Weights of a small sound classifier.
Training: 8900 steps, held-out accuracy 99%.
Rows from block 2 of a small sound classifier, named by matrix and row number. Rows with one number belong to one neuron. Each number is 128 + 24 x the weight over its row's rms, rounded and kept within 0 to 255. All counts start at 0. Numbers have three digits each.
After each neuron's rows are labels from the 100 clips, of 14848, where the neuron reaches its highest value: "top examples" is what is common among them; "loudest band" is the band of the loudest frequency at the time of the peak. Only what is clearly more common there than usual is listed. The data: synthesised imitations of 52 everyday sounds, one a clip. In brackets: how many of the 100, against the usual share in percent.
# fc1: MLP up (model.blocks.2.mlp.fc1.weight, 384x192), inputs 0-191
# fc2: MLP down (model.blocks.2.mlp.fc2.weight, 192x384, transposed), outputs 0-191

fc1.369:160140157122086139102112125150117138125151104124116131119126149144121141078134142176122129043128130146106148167170123067112135154150163158082155128145137151151166100143117133162157141121140124104134107124101135154163120151184125121109111138087112102125164133130135129162099130151171131170126100120138091117115080079168140130101118106128151115128147124109111154135121128137084128174155149149124139137088159124148096131128113087125129116149098139080117107126108136166115107140125122169152133124113125153129153101149144142133121077119106150119120129135077118130053160111119119115
fc2.369:186125142110111099172139118128086137121123127087140121077131131093136143164105162109125123158080119173097158133093118125090129153145091165158143122128145140145124140149154118131144134107186162165172091133122158100179151106143136109102078127152139121135123118111172166099132107118131151192106097108123110123149104117099151110126121118128133128137128122099111153160076143150152165129156105151154107119103103151114100108127156078111098092120131121073138135112113142127142134105112129167129119089138143126160138136143125127149141134155165148106115123180116122118124103157165105128
top examples: household (42 vs 19); coin spinning (37 vs 1.9)
loudest band: 2000 to 4000 Hz (53 vs 9.1)

fc1.247:169127155097119115099131149145135114147142123125126102121156132125111124084173117135126159104120099120151120136147120128134134148150109126120123091090127145132110128121114145092127106142077080120092160090142152080096154130147103085150153114151137150144114136165126096114115163130132115110153133124127078148081116129119156106150098180146131130151122168149122133145132137102104121094108107115068116144151118156117123098140120136158181148160168115123174158142112164110147158097155152152122139148092139116116152104119147090132114136121076126136100118113171168127058155132084171152
fc2.247:128090105141131125174171125126146111124126116134124138126140094117115121100139143149098124166130075118126134165162148165129174168146137104094128143116109177147108099082104161199121126115075103094086142104141097109099098140134077120142180096156126121104140146137146134142136138111143124124140118126132174089132112143133109146118139130124131118157128138149111111134162123134126139110113138109113184118149106097102131151100132100112153117152068151114145117154144122094147145097135129101143173133159130103103118103151167160160155133175090140145160150119150122107121157099090098094
top examples: mooing (100 vs 1.8); animals (100 vs 15.4)
loudest band: 250 to 500 Hz (64 vs 10.1)

fc1.71:137113108101122146063136097133108090096150132149118097100131127140131073090159136090147153142118130139148144114118114151113149171138145125085130101100089133121067192116144175121139116145109114121090137124133140117113152134157150095130156103098133166126105116131152100101142146118144141112151116139118137162118104136112153092089099130146136152094118156170130137105164109122076116144094148122131112143123129150139136150133156162138099178101093178119082114128167136133138158134118156136136150154151123154124111127129123111146136083117062148128176101120134145121088157087148127126
fc2.71:134137152143091148133123098137117099123138119077156133095121148110136151111143127138111129148140150143134116146127149154150134149139140116095180127120094128119115134149143202138128151119143141130127096130147138117110095135082164147136139123120119136087124138097119139119103132107141104116155091093148161101071097141141133126152106129130113185100084162184127167113130141065121160137112150091163178136107097123102133148123096136090137115099107161115128148144111141141136118113133158150109147132135106074126116101178137088075128113159131199140108131131136148142101152136112182133
top examples: mooing (50 vs 1.8); church bell (38 vs 1.9)
loudest band: 500 to 1000 Hz (40 vs 14.5); 250 to 500 Hz (34 vs 10.1)

fc1.355:161078151158134131095114134068119123155129117130134105130147110073136162133128159128110105086120127157114105105114150145139125097093090141133147102190125145095108172118129119133135117094154143137129116151109163117135132066138117107140116157113115098121106124113110092133108139122118138116107117113096166164145163178125137106096143152114104093115122113170125092140145115111129142137105103112136144144128136163181123145151147168142112167135121121162126157118118147139157128115073162148128093139103089160178119161124097157104147135106140163123110090160087152110149095098159157129
fc2.355:137116110114181136112094155105136132122142109099108148131121130121128098145152142121132121133132136177192136116132101105109104102132160145123097085144134093110135153149107139117129139138172084160117153169127147150125113073157114138115137137127130122207119143101109097129079123140123158120141178149161119165143125143125126100133078105128113146176093130169110111125106086124075157129135065161160116125164156150147119110142128114133099130138101116131111102130155118151134122174103165102133109148134096141103128154116106169098120133125122144088083144151094114127141106142139117171
top examples: household (63 vs 19); creak (53 vs 1.8)
loudest band: 1000 to 2000 Hz (31 vs 11.8)

fc1.268:120106150097154141132094162120135087150126163122161166117131079139116142099112129126132113132137124114119091088114163146112085123134143142140110101134140137129122129133144101118086135107100093098127151080128118104144151117160110126131130132131139104137116083118136123142135098127101097149101110159169097190161119125143130150113136138089159113119126103162173145122107124131138117142091102119127109096160090112108128159139146141075118108132146120087134145160108153131111173040169158167125132152106114172124087146143145158155109158142108075142156150160176148101133139127125126152
fc2.268:120125104155156093137101156160133138136105110087136079104137121161129163122125157144083154173097113166126133143138138134136096125154167117175165126169141095144099083145147104147099133112157124138122091136098117081145147147117081128147097162128125112106137132157122148132177108100120093128145098087111111098188117130132103141100160119116113092114123086124137118124117149164127133147125117139125134127150154125152115140133155079114140102111127111112126162122110164091135138133126147115138169109131125144160099133077098128114168125145164065149091190153139128122135117126113091152
top examples: white noise (38 vs 12.1); snoring (29 vs 2); explosion (29 vs 2.1)
loudest band: 4000 to 8000 Hz (31 vs 12.2)

fc1.264:118077175122137142113127145112111135152152125136122141144127124129171142134155126148143152091142134160118108150189129109081106129088126120105153132166141122166112143133167120111098138145106120117118075130112143145116177122133119128096106120110121123128190156169140126167140115140176125151163133104145126097157129099137159125146122093080097133121145127156156138140152107153121093134124135128111140097121148163146085127161143168144121146127139135121133090145136135185118130140116138129102113129128083147179123141157088178110113105083101124153181090123110164140091126072142152156
fc2.264:129121103122147123119094165143091097111170096094133170139150113094133101173105121156155146185093125127110099147160157118121087147146106096148130140102141094144154112123140106129082146143141165099115120119118113103127131165169123151115136130185130141146141165170173140100138095094132100158106109139151093093157194109157121105137159126133125098130124134127156153127120109129117172100125129139099094114116100128132107101132102098158113088159117117115156135093135120106149171122114096141159120158122160125152150117087134183105119119113154101129113105101120110092148136114100108120
top examples: white noise (59 vs 12.1); thunder (34 vs 2); sound: door slam (30 vs 1.9)
loudest band: 4000 to 8000 Hz (36 vs 12.2)